Rows from block 4, named by matrix and row number. Each number is 500 + 50 x the weight over its row's rms, rounded and kept within 0 to 999. All counts start at 0. Numbers have three digits each. After the name is the row's rms in percent of the matrix's.
# conv: 3x3 conv (model.mid.1.conv.weight, 256x256x3x3), inputs 144-155, a 3x3 kernel for each
conv.110 105:473458499550532466470499426454458534430519486477432530528471500464576470497518540468397432469496501552478530460493540573565560517476569501456457477420537423453505484494569497529490499429459554593474469521434491489496446489474498433537497574563523507534397475507380545502548403485436493475426489486465489543460451498496515474
conv.111 100:438482495492453474473537473586470538438540467557410552523430530497526497479496543472526514488438584540612549393546561455444527441480475531491464402544521486430588499500540532486528505460473453498547507540543479482513492495408468439483499498535518531503549557511403438603472496477431474459463427411468524455479482470471440453
conv.112 099:537531610499443506589508497447471453454533492508462523464455468428465521506468440532570460497443444494500538437414542398480534433478469466534536519468474476469468478423542546482534512524497505474533543531522592578482507504511502561566483437472504430520583521493463532462504414467464476581584568526491410461467572559512511511
conv.113 095:534546518506428497524340532575475462539514480509469447472508502450471513436478466463537524487364464502588459562494456442521464539529504578476518512534503458507465469555566556403458484492463420487505541441413426475476545533452455555565427516521510497529549447514483457480438462419487410446498476489488474389465587425468491421
conv.114 094:611496456527504488547474524523536409440507443405495426512547403445503464458446514521405484455588586534511458375420510462428482483543551396495515429486509502414434513439486456517399463556526516431558467563511468556407499470508487433480492457525516518514485525467549463542481471407432617354555498425510457452471443561491479548
conv.115 096:436555498426533459419604484457434515515488457447465446526540505422511507375457480584481502563540521402563531516617502496457476459526508597514520603483495600518515561491565478535558523489547483542484592551605500451449480519457460457496510448583453509514458519506368556500475423490526546493488439489505610549503533531486550494
conv.116 098:557569541503527544547514571518358492501460477552506545491421507541527571488525501502497458457561493455483497591417401631527483480473471493533507506497546590453430519410419482474583527466446499521569548524483529472456504513448449539551555477441467490496438418551480539472430565468488630497509540449552485548510451490517464486
conv.117 107:503481508445502539531484525463490502537352483507545495437486543512555555385503504465518460582646629501474475328579445527509507435520512562498465575530536507444383529580593484574529506509378441506452452422528486511463542485404547418429531472531454481567538504495354431487560482523541617458567479523550590486549508458490518535
conv.118 103:496509424507503562497508473507531492413479509506551522665503492547479431530477497528569554626496445521547504533688525437639559440553528546570559540576436464535558550467511478344375535500432465511450477477496438434505533502530529529470518533463478440494536518511446517498521480542553479532523489490520455442436566568443491520
conv.119 090:513562468480477446533527454450444489552494585488483480464563601433593563527431424524593428556588544499555516499534480566467440512555537536443429502450452459464516431422499503476518475488411543424484518535516535473510507533531511500469462549461561541485484425494457535511518510654533531586539571632588488471557497478485477581
conv.120 091:548434500557527518450418547456424517516502550480579445528504488454432511509525471507454502608446485486535532488461506373600521525478535465527506491488466526573510454506533475466451478601484467523433443557478479554514478436456418535506610519502481485530417430600468549478531513445498544522447475483441538520510458469549524429
conv.121 100:425464516453511478537543433566491505536527504506511473521442554507459457473468476482549432524493553455536476527406447548521488562430521542550490512486566496410495528557457576515435483610468461533495598583535496436476524453575508486470544462474556489474481417403435390468547620505480485458495481502517432458533515376559483587
conv.122 105:490503460511517471442523473504432475515484513499510492526543506491538510500546479508527467514567498492472437481437521501517517515459477429528525490501469501546535507536534540569372515426497426388492566468502453553471463538470526548507518473476499440522529441577493600516579577499587512579630534538449601511507484466501427463
conv.123 100:563482450571449501473565458556502502472457440519584419458519501572448423518500496562570544460554581551486478388554505461529505576484519510419513479520474394555516455541490470453592491538514456477476512419490461444483502567524537551463586461491515542542375493505572469518533524497485378515507431484494476544422499589484560489
conv.124 100:493493462497551501527410462493557423588523488458576513410490477539519506465516573544452514463472554528540508552530539412322514600488470552515524508461473478538511514463375471463512489531650449475499478495469423464519504518497544429542538597425439530557447507490554541470476449450514488447559587538492447524536493539456451547
conv.125 094:490440597483522565551458555539480328519571434422496475537544562508497664474507518542507545465481504487468544488532546537589493524525498540566518465518507447548536444501435545553393472545465414563549633613477563525464513572510585477402544578476458401501511517476405559562516552544526459609410536611548582367481531484469472457
conv.126 104:489473521473600486495454434510485431539348468466568514423455496502633558529313435478502529455520616429485567516568485484415440490511524400463616483543506542476260520517609508424543513532509519466494521557533447468549522492510526543416501445425466531502448515479389562466516544550485584495645427527547494397487396573481482498
conv.127 101:512466545427578468476474524377431446483495584503478489541428576483488485548373523551502557430550456471584440511510379472502530506563523501578501581456507463487478488461494528588624456482421422438424547560436493513550526510581498536416442439437515498543460436530550495486479429438482467538487517473505409430487533476499474482
conv.128 102:521460458472531457481494463436492419512498471476529570412495517405447463492402490547452430545435432504532520509454426510531465523460472497480486472500443439470463441545437480447499548481459555600541558572453455428497524532535439505522518421495516557455533419480449483473458484505528430563525498555493439362504514485536505467
conv.129 098:556480530552604527559457508513365460531537406518491514531506457488508534503443552491463492471470485473549531491464526519537508469536510527450495526477439452531526458477539472467481487486575504433396513491483491573529504497498518532465501562525550503549430466550515511469491431426546521468507453424471529465620454463475480515
conv.130 108:515429517443500545416470515506421341472619543560420488496527570441421508515583581506502545512513536381495557466403498553494494504561496500515514557435320524455410468514491493530418516462563528490508467527466538429484510554518539486495517346399542447496472524484314550491533519443570510543488461469512386496506481486525492483
conv.131 095:459444466491449470495452482580422450460459543529501498401502504574507503496547478445452535472473564484512537446465488461499517455520491426572461486544467498416464501538484570558427476520476476531636500313436560573584459482474592481455510500567503527551512511477467403566478491556548542514519538548450452445480475512558524481
conv.132 094:507413450486455536569494572508483472442460541470448495517537478512619560481546500535515513506467461482541377255584491457473530505541522511460419505478462490529505537509466550460518504559436477527517508414501499510541506564428531483547469425378460453472571570476534485517592434494521524524463466478555415400459424390534527542
conv.133 099:504517461537438506511519438479552503423494542497455485547436496445485511584446561467580557513418431538575556574558467388403552481496470526486476511562462446604454502492504486448533486495437536531502436472541420507494475539536466426458550521528467473484605449478496612550491508585506448431514410539502489658473480435501491494
conv.134 096:505592569475561453496533498471543460466468507464443533452519440552407517514583423520474457497576513525563504397586426537483489497441444478504459499465432546494445557488482503406453537462578501505412464392488471521510458512498538474499470482600435486508482541516509458498556495610502480512479544499555430541568396487467547519
conv.135 104:497420524482431547464495611434370531515452485505514473517590486443417425446580535511490592596523605467478492426587496559572511474566505498515491460443536502489480481525584549432373512514600490477438638432513495386448505452527461486471502539455502508488485356483524476520634485457511388524549504506442567493501511395473506499
conv.136 100:518539557569511399414489495504458448537515589514451510503567429504495553498478482521546577481543453519447426518421526581518530424538492465426529606490564544500442518475472509483424453486494458483560412475623467523554500507481479570476495458457505539455437476544484459542530483462511484491553636475471502401555450534440504535
conv.137 094:514604617462601530427482576497422514453645438511453502448418535478538563492467505534580511511606511499497525529693517482439534528531460474458491562539496531513540496464549484554583500555493445395479482425509522484574554490528483504457470519545541555453529531561486521500447473520511409576508537503547524478548489512518538563
conv.138 096:463482533494506463486528477568487470503392556493546488470513554539526552545472478479449472476525519465483560431466432382574512511495510519496587560477375491444442501533503471496467488481425438511405503433532506484464511544494479540425512472522490459509672424503502577468463441466537443517487497478518461498530475424512433487
conv.139 107:466475572538495517469476615447455438494505561465531484459564516481505495538525400514489543476471481457457461455423479462590446450452507478462500510629495501570492507536559450423490488525583478482506528502506467483580450455468457496456494629544527533496606471474408567538428433499474507477512505460549506493458477451488572449
conv.140 104:497454551481594565494500570489544272542578421450530522418510536496432495486533551488439409569509500538550433505457515410541505582593481516487509462561362473614551533438487479521577500510366515565443535534602534464481475500589459484453490440512446496444421573366470471543448537504460403537529504443406495497508556552523485529
conv.141 101:458427497442499503465516541516492485550430514455500423474526492508524514449506536489524554494488426498531512517337549416527526525464516522446457427524515382555539537445458514464496510489606479467420410458416443504480460437575479570463499499358526495524540486506574461535505551417508513447471612475543387402480472451504415446
conv.142 102:526627524412489565535457551484544475563582530505484541497484531576533561460540560491527482488403416403550569524468507549517443523458506506492488462549455558440500534480392505518573432618549453488517397433555544505485464496536455554440516393536471497554468480509472596570491505540464425496453491568543464480483547537524557580
conv.143 096:429470631519512505568578548513464375431562485505557478415531598470513597468501539493590618409365519538491536508425564446511570500558480467581525478511423463473478478511473447544391451376516578475489502499458510478449448507499533403439484544500511500562505524545446521612471578515514555572456521500448552518493461507526499535
conv.144 094:551581422572494382507527550455424462570440452481598575468404600575442459503514487514448514506612491454473516586448463489571488437528519505522544574464456490523406463455514544505404481469527359559545482499487487508480507505504433489480537506474448480503554485439478518469472505407478508462427519468491438449499459536446555584
conv.145 100:523577559460505489498409514526506412486519469484521531493513557512507544487559569523490540501526471523484472512522505492507474511461514489532513504520585507532516479521441533466398525496408474426637517592400544488475497508570565454609456594403434450496525511474520368493546571551465582471529485565509488433515485692515481545
conv.146 095:550459487613501516500525576411430486476512446582529466524459491507541540519527483576495542589554586512496561364540472453433458474411552443478500520495540452408559474527480546430453508541533456493536421502481561490485522543372553487379507515419496471430571471552453556477542512515563475457523484557595566479565520516380596540
conv.147 094:575486445468406450521575511492444540497468434486464478465428479462580482547459485479421491566554491485464504523514483457425482441461502520434503461578479475495437502548529521496513498437380457447513486415472517496450499496500457492510460505492511480560471407488463473550561477470525517478542473509485444510407515476481456554
conv.148 097:519499461524475494498567496503528472488480524520597505424569447498426473556498468526453529538454519509525535493499459369530452451530454442465524470518473376561506486487525502536485472514541524542479476522566490500500512437517556401581482429425524462553589482463557544521417491426519424465472446488497469525496524447474505539
conv.149 108:439524427593458464468426509466487430582411421500488534502421520500531477465387485476559502437541626505528547497501487607518480486459515507495533505423521546497357485480495486495488467541445484478489487462493538457512545456432485563437490480471452521486423598440409460524448565563420515467475448496530558568477490491517439497
conv.150 098:499495493459457506507465491423435535533485498511547528592389496464503500477491483593486509528424491437533498577540450475522446447561482468530549432485484374483468567431433513570461457498499464520433550563491504553533489553543555463437516439474543553520463449533516442485612535541553465490523463513534464396565456600522574492
conv.151 096:506481510588568445464457485424432495535498451556507476426478556462464572543448448484382499434540533533496497488529524491528465525497506527486454530585494492481483501521621478473519555592470659649498393524519501456545463470466431451517519460468563465514610441475696446474476585543590524423514546589463489510512524557471439580
conv.152 105:501544511505478505501463458493484526469558543530520495538491481458477561492431506492486473423404571512473534430522448506497467443575486440547524522460482450515423573529499483472571507430493520493441537567516490481471446564505496449437509510496555496517502431501452417535454437535476445546542499530570522441565526468527510461
conv.153 100:487508511508529511453488528508470531515559543473506493446516494384502494471507542445382437520455496493551492421418501455504422453451443459505534537580433462497461494538555566482516520454610433476480408473422494465505487477526497495432492482363498473537540518457477535479531501493477467575544459458476599423483499549518480450
conv.154 100:543539545494521502554579482492569551512425359475468552422456536509482479523435497505539547506519450464470506523574466470435449533435446540521476471480509511522536488565575538446389423540390495506476478470435515574549503538452508565612496473525506464489554511539608534477542599536508543409546442518460515478496466521448565545
conv.155 105:562477469491442499558490458455447428493518435516513477475544399481511492615438516522476505456348471483581503513482441441535506455517531475530503507516454356585527476437477505462429503485471580442480529491552506494546455425617556602466486501562519514470606420441490406503483499461505558467460590513480474446473506540505544498
conv.156 095:517466481434518488451504459472423458495519501539419500543552496479627541536463415492506534470399473383455450462520494543567461469512482544525525484480589514537495491501439513501473495468441450567505521455477419455498595532500529369558472505455489512518409498529436470477653538407511670479530430503552451582508485420462487550
conv.157 099:490462502374442503504505441318508504501476568525544496536486556477542462465452503491552473423517572492537564493542513448490545443562454543512483480461441425505488568495493505518439460487618543445504469454487504530514538464519467393493547541466505458488598490407451622492475451456489433497466471491474547611481539394490437532
conv.158 098:454461519519486458545391551487506459527444519508508510478482479577474469481491592491536496508503502475510454549528482513506511573475444458565438456450432468582528562480527492499492487515455529508444595479460536461499482484504517431484530499507497548454589430454484577415348514455430502556451542417487570465474515392528468468
conv.159 101:482421464491576492519489540471550458512583522521473512491511432476509455529520567498560449457424503502458534606425468509574449506551525482545536550517527501523534518487438459397513485518494506474458388485513518515497525522533439455499482459411539436485593488451423592486484495457565345530422425456446545605408540390519500553
conv.160 095:469550480473529502616556481482516438487497480487473486533613561501547483503523480453507537554441507486555469576392436595466502460468519507488519439468580523486538528407447428467364525439513454564499366435474477496415515466528553536479533549477498527535426482523418447504540574453508604385526502483536447437499541429487487542
conv.161 099:471560421471467452471451472397551567595515468460472469526474435586456439503380529461527533471460521499460474469500483538382555542483477445486486451529531421418478477438446488383527521516376434487579465585712468486501439461554544389518488475607533494480522483576474505474520463548545427519480531524495518543516487574516580500
conv.162 103:567467530581495429494488435448518539503545514429494408534527479511445479464421547507476583402448395506436437434437489393530538495465455525454515539464583561532471526500499456537437463402547461502536423461581473546429569492491496478479567643622474529508463571561535468497524513529532397434491513454533473545449451440506431345
conv.163 104:516573573446513536408466467423471508502496439443612511525512523437520511512488564510592464477451520466548537586449498577406467457470504524511569544431514491490533441453511499435391513530443464514494609392461543503472492495515468429477520415517490510476436549454430516479489531464548552448560523475465435520488573377491506452
conv.164 098:528471489545518420531603503453459469458434466517512517485540557544534556472523437575617502460513442458561534505438519459451519543493515564517522482443490480444508512477447509564529465587401468475521553546498509455545508553525481451491464493435499539514519496550427522508497540591554571515534513544553478418482526530541469452
conv.165 101:425495515427413571486565470458499488516473592507575404445467551514411530376536549492466563583455488390524575472511452438479509389557563514528481529456445440489469495526540473508526560466391517524445560609447542488544507591576535489558495484454495506464515489576460592539446490542493549432557579472506413348524552531540556444
conv.166 092:490574478501563462532497589440410484490492562469470524586584600519506478511539395513477530404517518494607550517525472436535490465519503530504548476472377502560520519430421457420382478449500478438484522552506470412498547536532444498593602514413581523464385546505510474550500538548472541567510538457481497467525514469447511554
conv.167 102:533438421529464402570524494483414570481440460497500545476469477511505468483572442500456492578521490539455444562520475532430469491451516433440515436447488411455463469541393553480496503479565429460561446437506530458533514527547556526560524507496500493505558513480539460462558640497510632512551528445429505473418460471499510558
conv.168 097:541534568580604595536542587454490424524420493452530581487513452582542572542592610514419408425505459435543541458545587592509517538396482406544538528493557575502536487492465482510471553434477483569497521646529548585502440502520518544517513491445544506434584561499533550530529389531518573525471478417477423414502528458573487451